From a checkpoint of a small image classifier.
Training: 14600 steps, held-out accuracy 96%.
Data: 98750 training examples, 9.5 epochs.
Rows from block 4 of a small image classifier, named by matrix and row number. Rows with one number belong to one neuron. Each number is 128 + 24 x the weight over its row's rms, rounded and kept within 0 to 255. All counts start at 0.
After each neuron's rows are labels from the 100 images, of 14976, where the neuron reaches its largest size: "responds to" is what is common among them. Only what is clearly more common there than usual is listed. The data: gratings and oriented noise at many angles and scales. In brackets: how many of the 100, against the usual share in percent.
# gate: MLP gate (model.blocks.4.mlp.gate.weight, 768x256), inputs 0-127
# fc1: MLP up (model.blocks.4.mlp.fc1.weight, 768x256), inputs 0-127
# fc2: MLP down (model.blocks.4.mlp.fc2.weight, 256x768, transposed), outputs 0-127

gate.203 [124 146 135 110 104 135 141 126  89  94 104 113 151 135  92 154 155 112 141  94 142 134 112  91 136 162 115  98 144 118 154 130  87  94 109 118 149  82 161  69 142 154 146 126 129 139 122 119 194  89 162 140 175 116 123 135 121  98 121 131 135 136 112 117 127 181 145 131 155 167 121  83  82 131 131 106 138 123 126 129 110 160 154 106 116 173 113 119 144 118  91 134 114 158 125 141 117 174 111 118 119 125  90 143 151 157 158 126 125 120  94 109 112 135 160 137 158 133 180 126  99  98 120 147  90 174 131 175]
fc1.203 [130 111 138 126 139 118 108 123 155 168 154 146  94  95 189 104  85 152 116 169 148 105 152 140 153 118 148 151 100 111  95 117 125 134 145 149 100 106 116 153 134 122 107 124 112 114 158 122  89 144  78 118  91 132 109 121 131 165 134 133  92 164 143 145 155  99 110 149 106 105 164 194 164 158 127 147 100 127 115 109 126 106 113 139 145  96 137 146 133 144 173 106 146 107 137 147 136 105 167 114 101 125 166 121  79 121 105 120 129 139 144 147 128 139  99 147 124  99 108 146 137 156 114 122 126  72 137 105]
fc2.203 [122  69 190 112 124  90 130 100  98 110 169 110 132 154  84 138 140 133 126  97 134 119 130 126 116 101 165 162 100 157 161 165 102 148 150 119  70 130 132 163 109 129  81 127 132 120  97 119 129 143 154 104 148 144 162 124 128 145 135 135 143 131 135 121 140  84 127 122  82  77 136 129 114 118 128 138 150 139 172 147 148 105 121 177 124 144 123 148 139 137 113 111 181 153 129 131 128 120 128 111  83 122 137 169 142  92 128 114  86 150 141 116 142 116 141 109 120 152  99 128 129 137 139 108 114 155 133 130]
responds to: dashes (99 vs 16.9); coloured (77 vs 49.8)

gate.249 [131 156 102 162 107  80 139 131 138 109  97 132 181 125  80 146  91 114 145 100 107 144 150 128 121 138 107 138 117  89 130 145 136 113 212 150 172 118 109 149 162 166  87  98 155  94 138 115 156 130 138 137 100 157 138 106 127 156 134 114 112  86 186 120 121 163 116 100 153 127 122 131 160  73 100 141 123  98 133  90  97 129 119 135 138  85 108 125 132 125 115 131 110 115 118 110 126 135 135 129 166 118  93 176 135 134 150 105 177 178 106 111 138 160  93 157 160 147 138 124 116 132 139 162 121 135  91 146]
fc1.249 [120 156 126 129 100 134 128  99 111  61 132 149 168  99 120 124 126 182 148 105 105 143 174 150 102  95 118 107 138 134 151 151 158 138 156 150 145  95 130 163 175 161  98  98 144 117 169 104 172 120 149 127 148 142 155 106 132 146 127 105 148 113 139 142 112 104 127 141 141 134 128 151 135 137 136 121 117 132 146 112  91 128 133 101 164 111 100 117  98 123  93 145 162 106  76 115 103 128 159 139 164 127  94 152 149 150 126 151 176 178 117 125 163 132 119 123 115 154 108 123 150 150 109 138 107 118 119 144]
fc2.249 [ 69 124 105 152 141 134 149 143 155 124  97 128 139 112 122 171 158 165 103  93 148  91  82 161  90 153 111 122 132 121 110 130 163 125 144 114 134 125 144 135 136 125 152 170  61  83  79 189 139 130 143 115 115 124 132  94 102 179  92 108 120  78  87 132 133 117 148 148 138 103 156 131 174 118 113 141 146 125 169 133 120 122 120 160 149 149 133 144 102 159 104 130 125 156 121 163 104 140 156  96 115 150 148 119 124 118 133 110 126 119  75 126 122 143 132  91  88 155 121 127 151 141 147 131 142 178 139 112]
responds to: filtered noise (90 vs 17); very coarse (46 vs 20.4)

gate.591 [124 116 157 121 120 135 150 104 104 126 122  94 162 113 119 107 146 110 168 105 131 166 159 112  84  92 126 132 140 125  95 121 170 131 110 152 104 140 131 135 154 175  95 105 101  97 117 153 153 193  78 102 112 122 115 114  93 182 151 102 133 103 129 167 124 157 150 134 180 140 129 110 147 117 127 127 155 119 133 130 106 128 156 115 107 150 136 151 117 149 119 120 109 120 151 119 149 167 134 133  82 120 129 159 127 142  88 123  88 140 161 146 100 128 137 144 121 143 138 142 133 156 155 135 145 103  80  88]
fc1.591 [113  99 172 164 122 127 181 122 117 146 112 103 147 128 110 138 143 110 163 119 116 151 146 118  70 123 144 138 112 125 113 104 135 131 114 102  89 185 139 122 144 152  86  89  96 112 127 162 168 174  91 129 135 147 104  99 121 149 120 128 136 126  95 153  98 137 139 121 191 114 104 118 148 120 135 169 159 115 141 148 121 123 116 159 107 138 105 128 141 142 118 109 108 135 156 117 154 157 115 140  83 122 144 131 126 129  94  72 143 105 159 173  90 116 110 114 131 136 132 136 112 137 138 150 149 141 102 113]
fc2.591 [104 127 119 139 140 119  97 135 110  93 141 130 117 121 149 131 106 125 106 147 117 104 171 155 179 116 107 153 110 128 120 129  96 120 154 126  81 139 152 120 170  93  96 135 118 134 109 125 119 162 125  97 153 128 105  76 119 152 152  97 111 108 153 101 154 144 121  93 131 123 160 137 148 119 125 137  73 113 138 103 128 121 118 161 115  99 143 134  88 129 141  94 138 120 111  80 131 109 102 100 146  98 146 109  55 154 154 121 126 163 135 107 104 138  72 114 137  94 105 131 132  83 102 128 162 142 127 132]
responds to: filtered noise (96 vs 17)

gate.419 [171 132 136  92 161 155 156 182 125 161 127 121 119 140 140 152 113  87 142  99 163 110 164 120 118 105 141  94 109 113 151 147  86 155 116 137 126  81 121  79 133 132  87 128 169 158 128 131 136 122 113 121 159 117 135  97 119 110 126 125 144  90 131  98  97 150 126  76 154 139 112  95 161 110 129  96 131 132 139 154 106 125 170 119 121 176 126 134  87 140  73  91 151 130  97 116 120 124 138  96 158  93 106 140 164 128 135  97 130 127 151 112 140 141 133 118 131 143 165 136 131 108 138 142  97 163 142 144]
fc1.419 [ 89 132 101 158 120 124  96  86 147 105  90 142 138  83 139 111 131 152 119 168  96 105 140 152  95 143 136 165 164 187 124 104 162 133 115 128 151 164 115 184 117  92 157 155 104 104 118 145 111 139 137 133  95 133 123 146 150 152 144 121 128 127 122 170 149 103 171 158  93 120 140 141  91 148 134 129 150 145 177 117 149 139 104 161 105  87 107 124 128  79 149 164 111 125 150 138 114 124 129 158 132 166 123  80  92 107 152 142  98 142 101 102 161 137 121 132 114 139 118 104 117 128 147  67 163 147  83 117]
fc2.419 [124 100 154 103  80 138 117 102  98 108 160 126 129 137 113 130 110 121 111 100 125 148 124 136 118 139 136 143 125 100 134 146 150 135  81 118 128 118 121 119 138 111 167 148 133 149 136 122 147 160 110 118  75 122 164 138 155 144 109 123 141 162 129 138 176 126 138 150 145  70 135 110  92 105 119 117 145 146 125 124  85 152 145 129  69 150 140  89 131 102 135 113 161 145 119 133  98 132  81 111 128 183 146 149 118 123 125 128 111 151 110 117  92 156 124 138 118 149 129 131 141 129 147  85 152 112  76 142]
responds to: dashes (77 vs 16.9)

gate.579 [151 102 144 103 112 124 133  99 100 103 151  88 127  98 126 136 103 155 102 145 111 155 146  87 129 133 137  89 155 185 126  75 134 127 139 131  98 129 110 157 135 124 190 163 103 149 159 106 151 163 176 128  78 133 168 145 139 119 131 122 133 156  96 170 113  86 161 158 145 140 142 151 130 123 113 100 127 129 139 139 141 137 122 134 150  80 155 147 168 117  80 175  71 102 143 113  71 130 106  82 144 139  65 127 134 112 147 111  90 141 141 130 151 139 132 123 121 156 106 148 147  95 123 117 118 104 171 121]
fc1.579 [180 119 120 106 156 118  95 134 130 114 149 126 131 133 108  91 181 119 167 136  91 157 102 140 131 109 103 128 108 171 102 111 133 124 141 124 161 152 112 167 122 104 131 153 111 146 104  68 121 133 142  89 176 101 144 113 110 148 153 126 155 124 108 152 178 139 119 123 141 112 140 118 107  96 107  85 117  97 117 129 139 149 114 114 149 101 131 152 103 117  71 139 155 100 109 127 143 122 172 129 129 148 102 102  97 113 176  94  83 134 136 162  83 118 157 165 151 110 149 126 105  99 128  94 165 158 125 119]
fc2.579 [150 142 150 130  90 111 154 150 149 137  80 137 168 140 119 105 179 137 107 126 109 115 182 171 159 120 168 138 144 119 145 125 107 137  69 133  99 114 109 129  67 118 146 137 112 104 109 152 134 136 142 136 126  81 137 136 129  93 108 150 124 109 141 128 102 151 139 134 155 137 124 114 152 145 114 126 147 117 165 131 128  93 109  97 123 139 114 113 170 108 144 173 103 169 162 162  88 136 125 121 121 119 138 123 148 117 146  92 112  98 142  87 178 156 137 127 153  81 110 165  89 128 137 146  72 139 146 132]
responds to: coloured (85 vs 49.8); noisy (63 vs 29.8); very fine (47 vs 19.7)

gate.694 [ 93 115 107 131 116 107 116 175 128 126 110 127 128 135 109 130  96  92 142 159 110 142 112 152 132 138 114  83 145 121 154  97 133 147 141 135 115 117 103 147 110 102 128 137 140 130 109 111 135  91 160 143 163 123 115 120 158 145  91  77 115 160 131 123 201 151 158 121  97 137 112 138 132 139 119 157  92 126 157 121 114  92 124 110 121  77 116 121 105 159 108 118 162 106  98  97  88 134 106 128  89 157 163 115 104 154  67 157  94 124 156 117  46 113  98 129 115 126  81  83 130  84 109 128 157 151 128 153]
fc1.694 [128 104 117 138 133 138 112 151 115 113 135 163  71 132 155 131 148 108 110 128 117 124 142 143 129 108 179 135 113 129 133  70  90 146 149 145 140 105 128 132 106 142 107 130 125 135  85  92 195 127 121 157 128 111 122 143  87 143 134  93  90 153 172 102 183 143 137  96 163 116 137 188 124 107 111 158 131 114 130 124 129  74 184 102 158 145 127 158  88 132 133 134 173 121 110  94 130 139 119 100  92  87 111 125 123 129 112 152 122 175  96 156 118 131 133 129 103  75 130 127 136  90  76 128 169 124 123 149]
fc2.694 [ 92 164 174 113 158 143 120 135 106 110 145 119 112 124 132 113 136 115 149 101 144 112 156 164  76 149 147 120 104 113 104 103 146 147 116 120 160  99 126 116 107 118 102 115  73 159 126 151 134 122 124 158  61 119 131 136 123  79 175 108 152  85 175 127 144 114  78 142  80 178 133 133 159 111 157 112 112 159  91 143 133 140 110 142 132 113 110 120 152 126 155 122 112 135 115 168 116 108 122 164 132 140 126 137 114 153 127 130 109 102 118 117 103 142 148 125  95 110 147 119 111 126 139 141 147 132 167 121]
responds to: dashes (86 vs 16.9)

gate.177 [145 143 134 136 107 122 135 127 113 162 144 137 107 120 117 130 104 104 152 141 112 129 157 138 140 149 152 157 106 151 134 130 165 163 139 118  98 126 133 132 162 135 106 142  94 142  83 182 135  94 146 124 130  92 116 138 112 119 151  78 155 128 154 102 154 161  91 166 133 130  65  91 101  77 119 109  98 137 135 165 107 133 124 146 103 120 122  84 161 169 133  92 129 142 118 147 122 105  90 113 122 129 115  56 108 119 114  83 140 118 170 136  95 145 116 119 134 145 172 111 149 157 132 116 136 148 168 142]
fc1.177 [146 100 129 112 125 166 139 110 110 108 123  95 136 119 150 153 105 129 141 134 133 116 127 142  78 126 170 190 106  96  96  88  81 161 107 131 116 128 132 121 146 137 154 154 156 118 160 133 125 114 121 116 111 140 129  95 107 126 141 190 110 128 126  96 120 112 127 109 170 105 108 106 127 122 143 113 113  98 136  98 136 156 126  78 130 111 132 173 145 123 135 103 124 134 140 123 126 126 176 142 148 122 121 171 139 157 131 122 116 131  94 170 165 127 108 120 166 164 138 126 145 150 110  95 101 110 141 142]
fc2.177 [150 140 134 109 169  99 103 114 120 108  87  94 156 124 146 132 128 113 118 147 147 128 137 124 149 137  92 122 144  74 137 129 107 112 116 131 135 172 119  83 133 154  93 149 119 122 118 133 143 172 184 128 116 119 130 101 128 145 131  97 119 116  92 139 137 139 137 118 144 109 129 148 139 148 152 135 127 138 122 115  85 149 126 171 110 158 153 113 149  78 105 141 156 137 176 103 122 193 134 139  83 126 123  86 141 126 109 119 126  96  78  65 135 161 135 102 118  80 154 120 132 123 132 169 133 110 107  75]
responds to: coloured (93 vs 49.8); dashes (89 vs 16.9)

gate.378 [154 162 155  81 117 155 145 145 154 126 110 134 145 127 144 118  86  99 146 137  91 107 142 146 120  85 127 134 134 127 134 159 110 116 117 124 129 130 111 124 127 129 144 152 156 156 144 126 185 105 115 126 146  79 128 112 154 113 150  96 132 134  98 122 126 108 128  98 135 132  94 139 138 161 111 180 139 162 105 119  83 161 138 152 130 123 125  75  95 143 136 196 113 144 126 118 101 131 158 143 142 165 122 104 146 139 146 157 170 137 133 136 133 118 168 146 166 130 161 100 123 144 182 110 140 111 112 124]
fc1.378 [142 165 136 141 121 123 140 129 144 112 137 132 134 146 164 127 101 124 130 147 151 113 115 131 121 122 125 154 119 131 124 123  82 155 162 156 104 125 101 111 142 159 128 118 142  99 139  94 122  90  99 156 148 138 177 112 101 135 132 156 125 102  69 150 108 121 153 145  90 147 113 121 143 135 102 115 131 148 109 109 102 138 103 149 139 146 120 103 125 134 141 142 127 152 118 139 102  97 118 139  90 157 140 153 120 157 154 153 125 163 166 142 130  86 121 160 121 121 115 116  98 119 146  99 175  98 130 159]
fc2.378 [113 170 111 141 145 124 135 152 138 121 117 132 135 122 138 151 102 114 126 111 116 126 178 168  99  82 107 170 137  95  93 128 163 128 139 151 119 135 134 141  90 100 140 113 101 138 120 120 114 156 162 121 142 111 100 118 116 148 155 126 139 102 166 154 158 118 133 104 119  93 142 106 136 103 156 122 143 129 156  77  72  63 180  96 136 183 140  98 137 108 133 130 145 111 156 161 114  99 123 123 145 122 156 144 119 126 109 117 125 118 114 149  96 133  82 156 132 143 103 143 109 150 129 123 156  99  94 118]
responds to: dashes (100 vs 16.9); coloured (100 vs 49.8)